Weights of a small image captioner: encoder activation star_relu, encoder patch size [8, 8].
Rows from block 2 of the text decoder of a small image captioner, named by matrix and row number. Rows with one number belong to one neuron. Each number is 500 + 40 x the weight over its row's rms, rounded and kept within 0 to 999. All counts start at 0. Numbers have three digits each. After the name is the row's rms in percent of the matrix's.
Before each neuron's rows are labels from the 100 texts, of 14976, where the neuron reaches its highest value: "fires on" is the input token at the peak. Only what is clearly more common there than usual is listed. The data: cartoon faces. In brackets: how many of the 100.
# fc1: MLP up (decoder.blocks.2.mlp.fc1.weight, 1280x320), inputs 256-319
# fc2: MLP down (decoder.blocks.2.mlp.fc2.weight, 320x1280, transposed), outputs 256-319

fires on: "an" (77); "and" (15)
fc1.576 097:445472489549467490520491503494568548474567565524563487517562425474544486497505469525502464469537537471494443522453460531476587493477534513467526550445485541536506534502483579494561455516540527
fc2.576 098:436505531460490508496519507571481482515515496541510535483537531466489512544541551474449492543511493478456535433521502451552421450507536563516410629534485535502505501498414482463487507498494432

fires on: "face" (100)
fc1.204 101:475589461484531502468485505499474558539472518511549497482493501557465511607425528523448495434514506452522552538471462514633470505482530575497522538579480525481486487490484530480540478485516538
fc2.204 102:569524499472520480480585453541503545440494476479477432493555518433550445491479555502471525566481448470515432451452476509481431501512473540477570496520449523482507500550438534517593498453534487

fires on: "beard" (100)
fc1.131 088:507475479554497515441509517516545497566535489443554506490506503532534494515569507492492525489488449461433443527570475476497529457472509507484490510470441504552526518503518426514524448516482442
fc2.131 076:563535545464560445489485526506530506489509486502515447550484563481513561544490478487490464466557402453520496516477529484501469586404528520523441502478538530393444509518501494493599513513508579

fires on: "hair" (93)
fc1.601 102:507421504514447484427536510532417561516498478441496417486561553498473576431505553488491509534457518536552575458500558500447411481462400475473459535521529467473544521461471566526509490531513471
fc2.601 119:512574543449463482566555574508539533491474525466482436538500545475529490527502484506547469465552542438502580530466531478446514536459496458515516474526470509510563443499508508512538512457485444

fires on: "red" (27); "green" (19); "yellow" (15); "blue" (11)
fc1.294 097:560535475527552505494464496473586473482493554517454473538455529563361539433516485525470539525471481413517511459532469510409450484457520527403482499506475476572512531491478500570488469459473504
fc2.294 100:492429438515433430522480445521454460451557496538486384479520470434515532451535565537541471463504392521547535511480435524485511531502608489492509453482550531504477520515510463470464532516498450

fires on: "blue" (24); "teal" (12); "brown" (11); "white" (8)
fc1.99 106:524499487505418437476541537476535549532537510482495494517479511544504538569425467461507487475498461501553564525463544398499524487444567461453514480512492529505493506496469507492490529526551474
fc2.99 115:502534462494514531383494457509533541445563462525475435486482513481483473474477560501473487499504507514468543479508516473459540459506577522506538507516481409510487474533497452474537605527450531

fires on: "with" (100)
fc1.313 111:486473498471576478484523472481503513558530522421489553568462556509485528441476556431454438535461461502495498561478498531485559502554529570541534506503496464544481473494514430487542513489480564
fc2.313 116:524473546491534428544490562509525542452490485448466547488561533528551529539476478562462557532445494495460484420487498422469512489476423497410535509537530512574534462521507502479536450561512529

fires on: "<end>" (81); "beard" (18)
fc1.4 106:528505480512471539464496553443553557531477452506519462454565534500516454514513441456408495530483528586497505444525513601563519531478551511483542506522495514498497538454541460506525499473525536
fc2.4 095:568487484508519550455456446550518559537474452543515425487511540485487519533511418504599467493466493532475556528477529549528545524480510498611461447505583480543578444471493457533501456451537491

fires on: "a" (100)
fc1.390 126:536447493509474559482481547537490489477575558521532410476473543555451518463474464510550525544496532467561445446514432513420510457519551513439548550537541467536509477500472560465556452376428445
fc2.390 125:514463440467499488554518493526512506451430506510484421482433556497457491505440475484495469502508578432514540539501497504482499465490651494471579538482462467495535511490470581481493445502493420

fires on: "and" (100)
fc1.609 108:487474560483483469520557516502475523507507555463508530538545491495507443532503542554437512534454449480485488464507544495460476552508471496498487469536470541483527470468546578504533477558531509
fc2.609 097:545489442542443571538497488572483480489550443471521506509507526484437562475520543519493519559535488447491460485481449508478539496527442436446537445430477537506448493466485517547539498459548526

fires on: "a" (100)
fc1.506 095:582466510439500475472508420515490530561499522530590495528395504529517480553555516475545490463547487545544508451550521400508550507543471421481511497538415526565545505551455549538517468538516520
fc2.506 093:508567500509493490518502480465489508472491515517468428466493506495468552469494474512441481496499494439534491568514617452512551521418518474458494565547418451449499436556428521484475457483484522

fires on: "hair" (69)
fc1.767 100:502464544486497487482507493422415531482465547506491479461523460623502415497489470548473484577515490563489566504498497524416471509500481531510488502499601543507498449533459482432414437545565538
fc2.767 100:553530477483419489471491507571498481441445532502542382503485580498552555441483534545530490491453526481508553512481496478494499513454459542371491534495485514486512530468503454555504592535452503

fires on: "<end>" (77); "with" (22)
fc1.320 099:496494518509497487532557511479460558522558547495448484499471522544473495484497552505570531455555498473480488493484481454541541493566502523512447432537542569557493429529469505510530524528551453
fc2.320 093:479570510505512452434495561526538496480467519516478497533521486471514584546498485426480505536532576441554472527554414523431478456472502492498482551503498459472600489530468472429476492510445504

fires on: "hat" (30); "cap" (28); "crown" (28)
fc1.752 093:480563463500436537469589502477561514464490489452504480547545520555451510513528502539495494488490499459459535479512514459575504470551499523499517517429524505513476497489477557522526475482446593
fc2.752 097:517579429484508523434506478460447376500544516521491533509388508528517469475507454532550553497568541498526475510493482555500519457522521583436477508505462420426413526546503465507475484510464564

fires on: "angry" (45); "winking" (24); "surprised" (7)
fc1.739 091:508478524503475486524459541548612509453506461502505503499537534533516538503486396488453498482536522530476458579486524481543428547446514526490526531421495571571505547500529504562576502554503472
fc2.739 091:498542506514445447469482505500532539421534520479599470474487525486567468501408488598519523461435468417551490555477508506521509535496545488536478526594537547484495503476500512430422492548557542

fires on: "hair" (100)
fc1.548 094:458490509519493489526546452487536500492568539525496462531470520462467478525504530501453479512459462553436515570511461461563463506420524482509476455459558527402423461549443521504446494500438513
fc2.548 103:498466381487441504483413473494494517499556534477511450469510494493436520467573495458476553515518535543533554485528467503517551479398481487433478552463531511509408480453545476477444432471545511

fires on: "hat" (45); "bun" (20); "cap" (15); "crown" (14)
fc1.290 097:483493482479437513574465515445548495454519518475498462578532503467467481514538483510509475505523469446471561514533474468461609499496525467562434478432487464533551484425435568519491514487528520
fc2.290 107:560567443471477509489495496553468484522543506546459503470386498516502517471508434606489520514444524523572518532474495442435515446485489540429525505499523485504506509490513527470504574523462558

fires on: "<end>" (100)
fc1.101 093:537519506439498489450475453451456498438529506536506490576501568525504500527530489474445530528481440518473507473559427500498542536451535510555526484538473504495495537527415564467496473447522511
fc2.101 078:510611469538490503517551478561508566497504493469536471554529514413520497505475531497446453501546450493506558468500494509482523542464586521522526497469446513409575447498497477439498528506467533

fires on: "face" (51); "and" (49)
fc1.174 101:495524489430504510542567477403548481547482502394515525504510482525499514508414474433515464530509461529469523518430535523480572614541476465454479529492506533476546515426497511497496510418531538
fc2.174 099:524504490470450582436472449509551537533501521468480450535497503461543516559515486577526457553525494483501506484488512471525447529453417487498468436545478533504545425518491505491534499500496498

fires on: "hair" (56); "with" (36)
fc1.493 100:482519517489475455480527447500552474508539522540500579517499497511421450491576542485517493514548455507559492518476439520587512451429505554415526574453541482478485492516536495542470516493494537
fc2.493 091:483547492562451462595482462511570568440497488561486454382526430495493504516552514442522539496489511466508528556508576474481514487442505425525480439512439521561480544461566502501487470526530563

fires on: "beard" (48); "cap" (25); "crown" (24)
fc1.3 100:480558466474493538416496481543468492522492566509460498457479597483503517459448513439507504544486530495532514551501548549454525402456554529505532408579576577490441461491502514441467492551504509
fc2.3 117:503415415511508481417490494441492462477523443520527436504474542490496420523487516528416526495532511527491535540493474523483516551515520482487518505557542483470414478416487497477437469490544480

fires on: "green" (21); "blue" (15); "yellow" (13); "teal" (13)
fc1.643 098:575499469502453490498477423501492484508515569498483533482483491516470535525518455470510475598426511487509447448494600472482484574527544571548552569511540481481491475496565430489396534458489522
fc2.643 100:457450520489540479448548452443586498469529470523492555479508519531493511496500549493357437448573469491499533432437500535467517512459588497537587497502517539547527493492496489506558586521458576

fires on: "teal" (23); "blue" (11); "orange" (11); "yellow" (9)
fc1.331 110:472563507550480479479508568421463498511486561497507489439505516519434531448475483470439564513455437400527461496539514509466505452475516545434488498497536506546490554489481489536473463477469514
fc2.331 122:501344468495536474551462460433553400584547548524467438506465520547420498501477578505451465475493471547505537499557409502461506532480566474484477459499568484536529533481514452483454475487479467

fires on: "teal" (26); "green" (22); "yellow" (13); "orange" (12)
fc1.760 091:541537521564464507445499530507494495490517554555472526489581539539502567458507517481537432554492515457540482462466513427464433520455517594478561575526538521490479493418542444493492503461488551
fc2.760 099:466413424493499465487530432419507522492575414482531491490482506515483472533412560558413509485543433558494539459522541504453527482502576530551497509539523582582494486503511528494555559472433458

fires on: "hat" (45); "cap" (28); "crown" (20)
fc1.596 102:499509497472511570442499458491422473481534477526549544523487569472503489520463489519537491481579511471473516453525550491501566463410515571459505529449438551510534487523463489531476497493530464
fc2.596 091:448499466521465507647499562522560563524505432471470481558519462476439578523488476474471478540461534530537480524487562508521501512441474513533549500477527488524401523457456484519477508513523503

fires on: "," (99)
fc1.440 107:459513500552538494509539536470488533443470619479464492537440463525452534486535461572526492491466496507468525555505451480495479509512632521494552489495473570447462485469481473548464489383462492
fc2.440 105:511448516543441428445489491521537498491412596516456485500466450516494495464467474450481482491466568514574546527471480522435563462516558551573563486540461489473496429474478467528529526463513522

fires on: "sunglasses" (35); "glasses" (32); "hair" (17)
fc1.736 093:452515498470472443503516479506468501500461505563502425516506473511467527514588475594389512482471531447520486559491522560508509512471476515528492484518516569478488485493518522509534480491494539
fc2.736 092:529627513490495479453495500549468563521457522458489461507510517510498583494434488613550520577459542516556491485505502466480500511471509487418467579520535527448438408522535538524461482487534483

fires on: "grey" (36); "blue" (20); "white" (12); "pink" (9)
fc1.369 098:566442454468525522431480497417504491491566558443524377589498490450576507543498470520515492530549450475488531509533465483485466529609535553485483549524537386483543543558414540579518529506446498
fc2.369 103:551497447524484428412495448535476502551418479531474385472472545563568488518513527517532518499373545457524505462461564479463513531465480521532502533522492464485501479554493463438576584495470547

fires on: "beard" (100)
fc1.494 097:523508490508497480479526537496529485505524521530530530526483568509465526495486535482481483481512471434507550523501499503536439496475530532536538508554464544499532504531475461507427492451483481
fc2.494 090:453542476492455473540485438486477489545518474471538471498449503521579440459490623539441504506511412556485514472456543518487510430473515540572508425473526494491529500499487515474559507542477477

fires on: "green" (28); "orange" (21); "teal" (15); "red" (14)
fc1.397 108:490546527505564494570507604486457560533552438519504559520549429516469503506547498495523522519555509508506491465456507556581453530571495493528517476463481514465522482620447499463501519509436531
fc2.397 120:501500592466533457505489535481532456480454536531509454536448476560462527548526448545494458498473481498520463499459467585468456477506432486447554523461478508404461521477519476497474493481485482

fires on: "<end>" (50); "and" (37)
fc1.540 095:544432507472497517482492488507511529448564551560520484490477469491455475504479539588515476472449501464507544500408489496521565560485594493419537482533452528431439496534474484511451495529530463
fc2.540 095:482472478512544457469473541537473374591489509542515521501524493548498459576503491480516494496438601496516516548530516481483471507526565589502453453510487491511496470472485499520492485495514484

fires on: "face" (60); "," (38)
fc1.627 098:501562527491527429509475443587502472407565501429537515486473540545453429492437454502497522548474544457528517559493537420434470517571499474538456505473488509487468467565520518486525480521525547
fc2.627 100:483488463517467514502489598505480506517363484414460489533523498542531611488519432486423420562468425527513494496524559555507475470513447576460531519543460518501487500531506497499478545472502457

fires on: "grey" (30); "white" (20); "yellow" (14); "purple" (12)
fc1.250 106:613531449422518557524508485413523498477569492435518446534499494510586469516492489487472538454486401436522502463510413469453442515479506579450466518460518410470551495515490531487597462521532462
fc2.250 106:559453451537529467474453506544459527472461479461464438465519513528548490500545514529524481499410591543515542482448553506498550557462462519514545537493466522498417493568509441452570523497478477

fires on: "red" (25); "green" (21); "yellow" (20); "blue" (13)
fc1.640 102:546497519471513463463511524532509449491509452563502512489463523452447547585563511415590453584526448515528560515497520442553485566496492486493477495499481445529527484494498510532477596489535463
fc2.640 111:472544446494555418495476540496544472439432504530544500552521464523479523488473452515458522505523505478510471573491508551465508515480495548483475516538481524452478539511543530472443541534469511

fires on: "sunglasses" (54); "glasses" (46)
fc1.463 093:490534505470514502465500507440499527548515504519493460559457435501534511522441547529518513545561534564525531512525465495484567475481538572479525519495479553520515518532435527493455450498500466
fc2.463 092:502489486502447501489446489503546523441476482483496460575544469534549479504428528509445502526486489541516515507480565437533515532484429516505607547474553518467462461474506500449547514445487505

fires on: "<end>" (100)
fc1.43 095:539510425519546589458480532457531483433470580465497488495483475525438419514486444452410520487468485438505566541521534461503472440536503518562586519400478502495404504502501492472473467434480520
fc2.43 087:532601422514426444526488497538476431543531479494538447513520535486485538501508430448497436497405413424466492510526474518523529535496467495517481555483555489387518482488446464574522457461531447

fires on: "with" (30); "<end>" (26); "and" (20); "," (7)
fc1.678 108:481447505550472528481566449561462498481489459456439497511469473463487528546494492467491518518477450524530503570425500549495518490483497548525430544515473538536473511431446537458525504579493490
fc2.678 109:541530432503482507481482440483529594492509544525472578451533493486555537464524489493522477459506536535450513446463538511432478524495550562468422526471473567515536458502551462496526431561477503

fires on: "," (100)
fc1.303 097:507507475593509423436431593466504513520504560572496497482504503508431549506451468537593478491455476494500481471439486541500543571580517524488500501505487532550540521442448435454501484379479517
fc2.303 097:471415572490477395510457451500508498448391559504434474544544479555559509489455532441449521535473491544544564494510508548447525528490568544532593524484500468452466444456512486492481459470511483

fires on: "hair" (100)
fc1.107 099:512427464501553556478407515374475542487531516466506465487515473569515437460491470530441556447533495528516543473518437477468522504486443540454524496493464407459457460525530581478554471454438506
fc2.107 092:492531463569567599415502524505515553553417517509497546531502496522509483532469461443419440511412481468525492464529517522444537491466490457427456475420502469510492489484494460485545526469519445

fires on: "," (76)
fc1.132 106:539486484522447454531526527502460449486476528407483496479577529512453558483505525488503502500518555412491467503479552508548478522432487574512506508489451549513562502522476556585535462512504497
fc2.132 101:428552498531464487528487548493523521566567486556539543503418483530529547522485478468508451463489466467479460539495540501470567455501485470592541486501494499484535544543452478539579533512489547

fires on: "glasses" (49); "beard" (34); "sunglasses" (17)
fc1.82 108:441545447434477477426522532409478502532577483461436485531536507555476469525466471528412539524518433424494561442550487459444567435546545517506494458462456581478465520495536525472477440529529484
fc2.82 098:508480431561517545451470559507531635526530508464466442542541485534543415461431559502479429464525439496528492482508623495486469503535469522510536470441517497503463465450478477509505499472490496

fires on: "hair" (81)
fc1.67 091:470526518450514463562499443470547503523449518492469468513532444519503537567489472569462488564475432531499539538563480437535469515480510536502510499441433580599521479528540492535441471575444542
fc2.67 105:510529544526438545488482538504469614530603467494503416522559536466573530501468559565526543502544473494500491506535524506476518491536503508402526493529542520571497448557538465516460493494483492

fires on: "a" (100)
fc1.33 104:543502510488515539528519520452518457517484419566521446456542446415546407592490454514445438440532483581453502504527499534504514523504548524514508491478521466519543490439498404484467455510466500
fc2.33 098:564431479525503477517558499533537551496480487554517450459481471467525518497485525532463520460484508453576524500502486547445525518498595509459443485479515555482458507472474458563460435538494482

fires on: "green" (32); "orange" (17); "pink" (12); "red" (11)
fc1.684 108:527466516409506478550527531456438525455483468501520484552464429563413536483533495454498494562582457468464515458499474513556464504569542539523472485534511444511511492535479498487484531510450555
fc2.684 116:471528543444532439503496554489515416519456508529492479536487444543444517517530468564491426508440454451561507521450499541464489459485475505410501520481469511411408550482559506466465450484475513

fires on: "face" (100)
fc1.401 104:483509489492503507542565512528448552521523543502454487508449500454469530558564546447466469537485515489536485502491543456541528550504495574426451502497457458495474519491449430482537422452529439
fc2.401 100:453525417503417472482471481494528482430527462478540519470585515504469584480503526473553548469489539485452488540519490486475492459502470528504537472496494504510479511504483567501518577481518497

fires on: "glasses" (50); "sunglasses" (49)
fc1.314 092:496433498498596448551508463538492493497478540494458463464535441475559552481552555564398463533552446537526458483547473526531563487562448595463496558472510561498527496513489431544482442525372511
fc2.314 097:551504566493471499445477482483485530489583529449498466492532549513553488490494490572525561530430597504554469506507534514432485495507505522479489526523519448545529508520529554457507473498503486

fires on: "and" (100)
fc1.747 096:500476493517444430523487456547505502455567502473521432458465523474506451604461517465528526506534512496530485563572413460468533582443404546527481452500497445444471471460504564471445482459472507
fc2.747 100:547393549385459536423463521483457454532449482484504486479527500537413443545525487473452469537498479474445539568494578563516532523541491506502420535474515462468436499472486513524531457443538474

fires on: "sunglasses" (74); "glasses" (26)
fc1.663 104:552522486472548424455497540467445517494442440511465563494496480499495475467439512517520491493582454402535491542553453498519476480536512516532540536558531591486501456466531509486561515535562499
fc2.663 098:428550572486529528523521502551463583421479514496550543513593558458564519486556519512519487503433426495545553562497525566426537510498425512453498422471501476421496534509486520512565430509517567

fires on: "grey" (38); "brown" (24); "black" (13); "purple" (11)
fc1.276 098:473534497524498461421507489507509471467488545375550551549436433490573527529514452460491497502505462432551449536553460516483507516565487575575507443487527556496505543466489445575547457458461510
fc2.276 104:502549531491515518478519527462549541451495535528456496486495503509445463494497458550499478449484449468541500547459501545491505481527462489503406514572454498438449431523474572516545493516519505

fires on: "and" (65); "hair" (16); "," (10)
fc1.60 102:523530550552461590533509571515549552547472550495511508556493490443441464497500520498465493460462537461523507539508507563476552561539537548434486507506534493476492471510422503499450515465470477
fc2.60 111:464423463510525490481519481447507549370478531482485477454540513529420480527493473446448456522515493541548476575477564550518507539457520536492537528551486493539531483447572501464575405506470511

fires on: "teal" (24); "green" (17); "grey" (15); "pink" (14)
fc1.708 099:471506550487533553476512492459440576471509504498502480571477458493453579590602476476524551477458507475506475571559419495461507540609511541532442501506532428477494536556505520506554465489474515
fc2.708 104:507540520496498474476485549481501450459492552525483504503485488531452511479545536472500470499424461445527459472499484575546479494535540492411435523535458487463464530512551518469474464507487500

fires on: "beard" (100)
fc1.69 094:510540474559515459412501452503478502538435519560573501515483557505486465429494500531483495461467503500472502580562543545508473489437601493503502472492477578509468463523563499433557471486537455
fc2.69 098:475570455494492474519530591419481508493469521459510492467537449489500569479441607486518476549558446515539495526520495574491491464477496513478487562536556520441486492473566479517512465530519527

fires on: "an" (74); "with" (21)
fc1.47 105:506460465487482437535518492550475524533498428499501501508441530475454511550450517430448446523493497539501457532499452484469468518549485532516511525441494582504457496521501440510482408420457459
fc2.47 105:522526461519501443491483507509471529500526547437497482458463505465539528431518559526453526511472487523492491510498481458501481521544509486528526557505497512456546469487506498500480457440567464

fires on: "spiky" (96)
fc1.615 114:487485484489511494498488491545520553456496479464510577525539485477516564429482526502439473528462523538485502550518524521481506524462508553567483543487518545452488469544481554591485554468508537
fc2.615 112:563455513492537484468506499515539529431439523472513440541518541514507514493479508593476505505496502541432566453480497419484522516444437527483484529449574516567525418489480468494451430533492479

fires on: "sunglasses" (39); "glasses" (17)
fc1.148 098:451435506483506426562556493546539501457563493521467460543526566525485468519549555489428476558473503474492592482504498464483505539553552528499566514501523512462480514496431478536497418493400477
fc2.148 093:508555510498517549441437489553481522478504420461519475508524473519513525504488437479502360504417383467526494482460516462530496525498410493539576536438509460462474496498519430485521433531482542

fires on: "grey" (28); "white" (22); "yellow" (13); "purple" (9)
fc1.677 098:507466422448441493444557478497453514481516495499430491501484482540444466545471571427518453491567550468462485518417519492524559531517491553439419504539537493442501504528463511518460447455504421
fc2.677 108:478502432521521477439487513533534572469489533506493457528508537501476489469528448580554455573458575484498515480535511416511537503529504505536571432423430441495560423466473479470537647549467551

fires on: "an" (90); "and" (10)
fc1.415 102:529474512541518512482535499513484451568516575514461449498452526496478515450461389521460532530520459508530556422527470482455451479487545469502483497560528472456455454518458511527474506554513491
fc2.415 096:470564485505535516614532550464589458476445466469561478493499494519589520473491456450482498476436524535565485523536543482496509481535500472504495431450503533468459529470527565505525462483495518

fires on: "hair" (69); "mohawk" (19); "bun" (12)
fc1.30 090:535494527570544516455553511514442466476472486486548538537509563472482524489459489418524526534555421520501540544477572504446493452473529590460453496551481467485509473471464422472424461490504460
fc2.30 092:519485421516450511546507483561489538514517452513505427471479458455502517534444573479483506516530525532495486506499542538496544503388484499516563466487451473456475500520457513515513472473502542

fires on: "sunglasses" (67); "glasses" (33)
fc1.243 091:449464495484548449515542498488499482518506359562487424466508580485461507488462439542487484487443516461503478565558479519509548531442529469407462432489497591500451483482613522548479494553508591
fc2.243 097:542520542450501462491492387529496428518586522557446538524469460552508517472479578558474462512557437446501503430494491488426501509526524517473529519534522513485500448444512538441441484513512529

fires on: "red" (28); "blue" (16); "teal" (13); "orange" (10)
fc1.295 102:494480490521530452475559528529505471499446457534432479522536479507479528560547426509540493544470509488492498444568510464591528505556548510531471496489466452493526554524501472504410564492503522
fc2.295 104:519515525447512487557461507467500490518532533533501484541485375568468529500474518483542477511511509496507534527476459468497506496511408579523545508410476471494447478526539556444494508441475491

fires on: "<end>" (49); "with" (30)
fc1.521 101:502480547517495545530471518515470495528546444443526497532532504568534502457500498415452463521478482493553504515452525514607472542453551522485550492503535467520521542534496455513496534488510487
fc2.521 099:543515559494525499496495507522472552497498577427507597475515457491518544497481453522492521500560577455502510434529517496479480467505474497499502475525510487547489492412511497471607532592508572

fires on: "angry" (25); "neutral" (22); "surprised" (12); "laughing" (10)
fc1.474 101:457482508450528451522479544432458517485484454494483524522467458477465560539441538453417472558597426537471540456529447476533477477531513514506436575476492532447513537546506495517463437526557550
fc2.474 090:485518509528609430522489541533510496576551554551538535592507498498464531523497545535453469513468555504509506461491512462504493488538489488458529522607476459463539497480518497457571451506495441

fires on: "hat" (52); "mohawk" (20); "cap" (12)
fc1.408 102:434470518519407550561564509430448531521559486510472529607565548585413559463499522542489459541498498404475499495495531536499539497442514514551534490498438498474515504469532521493471493524491526
fc2.408 091:525607481511475497496463452449467419433598411490466422488417534463478432466523477586550505489589527515444484506490428390523513489497455463533509442532467474488548523497498546460502540486475494

fires on: "blue" (20); "white" (12); "red" (10); "purple" (9)
fc1.84 100:552505441513481475494466574426517501494496496450515474500475537561450454525546443502416500490526518443512517472518559471571450542505487562546552517514459531516524439502508432530523522442533567
fc2.84 094:486560546536483487389508510534500489523409556487504508568534535486536559491530521526503484507495414429564524454400492497419475515481533547465516471494518489456461510518512516451592530527465564

fires on: "a" (100)
fc1.754 099:555511488514574461464590486474484523540475445528548422512483474529493581500519481488442538519478458490487494516512514504509449449508556501533530459425539519526558448468574482526549515540488532
fc2.754 093:526465547568497493511461513496519452540446498529512472464461520476444487501577459480494461447438452456537570549560500513487467491467482472480529500457558486437453525479507452436552438524544491

fires on: "face" (52); "hair" (48)
fc1.624 094:514466533535470505489523495473480477513492422448514555495469525506523533557413557505556504582577530507418494482467453479583432477508498572524531563497479592480487434540380478417544450518488462
fc2.624 091:476539514534520531490500495488498548444490511492498386565538506530595484510496576534458552540474396495420556482500560531500537569564476518454503458565523467535431532468492504538511488446522536

fires on: "red" (32); "orange" (19); "teal" (18); "brown" (7)
fc1.501 100:446529496462545497475521503472523446554457543562528516524547477442538512492596578475522492461481497595469456515487492555558564464488494494410560512519535439543492504484497517550432484500498541
fc2.501 102:526565507487480456433478405523526502472492539502465450492550476494556478503480489522522520482496550522504457474487452498505504495524510532526572509480492497545414479563535515466552512533562495

fires on: "grey" (47); "pink" (13); "black" (7)
fc1.212 100:559433431426522423484564557500460546554479512456489492565449527472529530516430482558507485505553402474509548491499502486599471476563509517431435527567477486503505500464496523525526501580491568
fc2.212 102:555521509493563439490517452563444503481486548513456480536574428483523468525488520516537495471375541466534481566508565503420504518478460562483486543559509527461450519568457497469520600505498556

fires on: "spiky" (68); "curly" (31)
fc1.389 104:507516534506499525530460559548491444493495490455538503494485486427454439445434501500544413450530444420514504543518474478466619461480504570434498520455509454478516550477468493490569577549472538
fc2.389 110:539515476528460488428530495519527599407452482477504569503513485518588599524469478461502556575529484577485517572506534522487541507472562480452471567520470511492467493528538487503439434470503528

fires on: "blue" (21); "brown" (16); "white" (13); "grey" (12)
fc1.450 093:568431486433472377480476534520474526484566510548512504482431542549486540581484459473541450501476541478511504479475524514515530544540516498544549553553462535500513511483503481514463476412489473
fc2.450 104:523524416478512532540475489518490385472440543573481445508422526500508501515534546545562568523503429450508586518468485435508482499455559524430594503528541445496570512477536503485545488539485450

fires on: "<end>" (49); "with" (49)
fc1.24 109:530494517476412469442567484497543551529459521557488456444509453530473474489557526562531425487504502439473483522525487497539553511535471586526468436587456521427473473473524530542501495492482544
fc2.24 100:522529547487503462493556503474552504515535423472503537471461442505501543576481471480384494504501503449513514526460484417506474524484438488551413462541474526545447486495529494488464478496524536

fires on: "face" (75); "hair" (14)
fc1.151 112:537492520548484546454487473510524539560516466482467464479495520514507532469469538520501565573464497556484563471479463437487551566501560506457524484558515509511438479562479531564466461550443492
fc2.151 110:552492521462434496531495534498444560458542497523479452511535439542499536520504460465520438520490561508498495480513514478502532447496414481522512476549515511553574516519497492480448507510496508

fires on: "," (92)
fc1.662 097:541506517476479530495409519519511438492418480489543507493512518497509403540498477594526409506495490496510510558520529531392535483506541550483513544463525542492529503492502422547499495542534471
fc2.662 095:476504491495441510464512503426472567534542469493489476494519471567535588519422428428513601464519484504488524514523484526470504475475468487457515487529437516489483500501529506524514570486545482

fires on: "grey" (35); "brown" (14); "orange" (9); "teal" (9)
fc1.725 111:510492518547549480451545501495420486463503571399486479533455464528457540531520526430556486453431499451516438524547397488503477501526496547528469449473592429553463526530534551503578495492418529
fc2.725 108:480521546479537517439490539523461476460503583517477456487499511550465462550496522492454498488425432444560506461491448561542464500510487484417500525569503474422440508509510558464499508473492527

fires on: "grey" (26); "brown" (15); "white" (13); "black" (9)
fc1.593 103:494520499526524502478522523446527502454582522441503498606544456415546567546496516459521517486576485482519440542477524524438481498552460534562492526543501580505485549470500481468542440492516477
fc2.593 114:460538461523489519417518525527484511494516524497492509481473490528508490513506514503522503540497391496531503523438430491505494499478412503498436526556479532472428436523503558517526484480453525

fires on: "blue" (61); "pink" (20)
fc1.432 108:508489505518591467502505538556530506466539469456450487497470507536540505462452541463479522488507560464565543534513485487504534434556535547545461470503522611514525580477533478427531514484436570
fc2.432 101:457495480491495481496528498467505465457493526526474455469487535503457529439464474503519505491524399477457543558533460523475495480483450487384501534519497523497480505498547478466462428515479488

fires on: "beard" (100)
fc1.562 096:541531498517458547475487558463512480541468518429497510505512538562556566510598492490502508476475506477496518511505489454503537419500546550500424533550480464485552492462499532529535505448452535
fc2.562 087:446561442539458575534516433510564547468499449502522459571551539455479499475493530514458472474486456513523507485472530507494503509500486558485510434491502472436396472456470475483467523481522448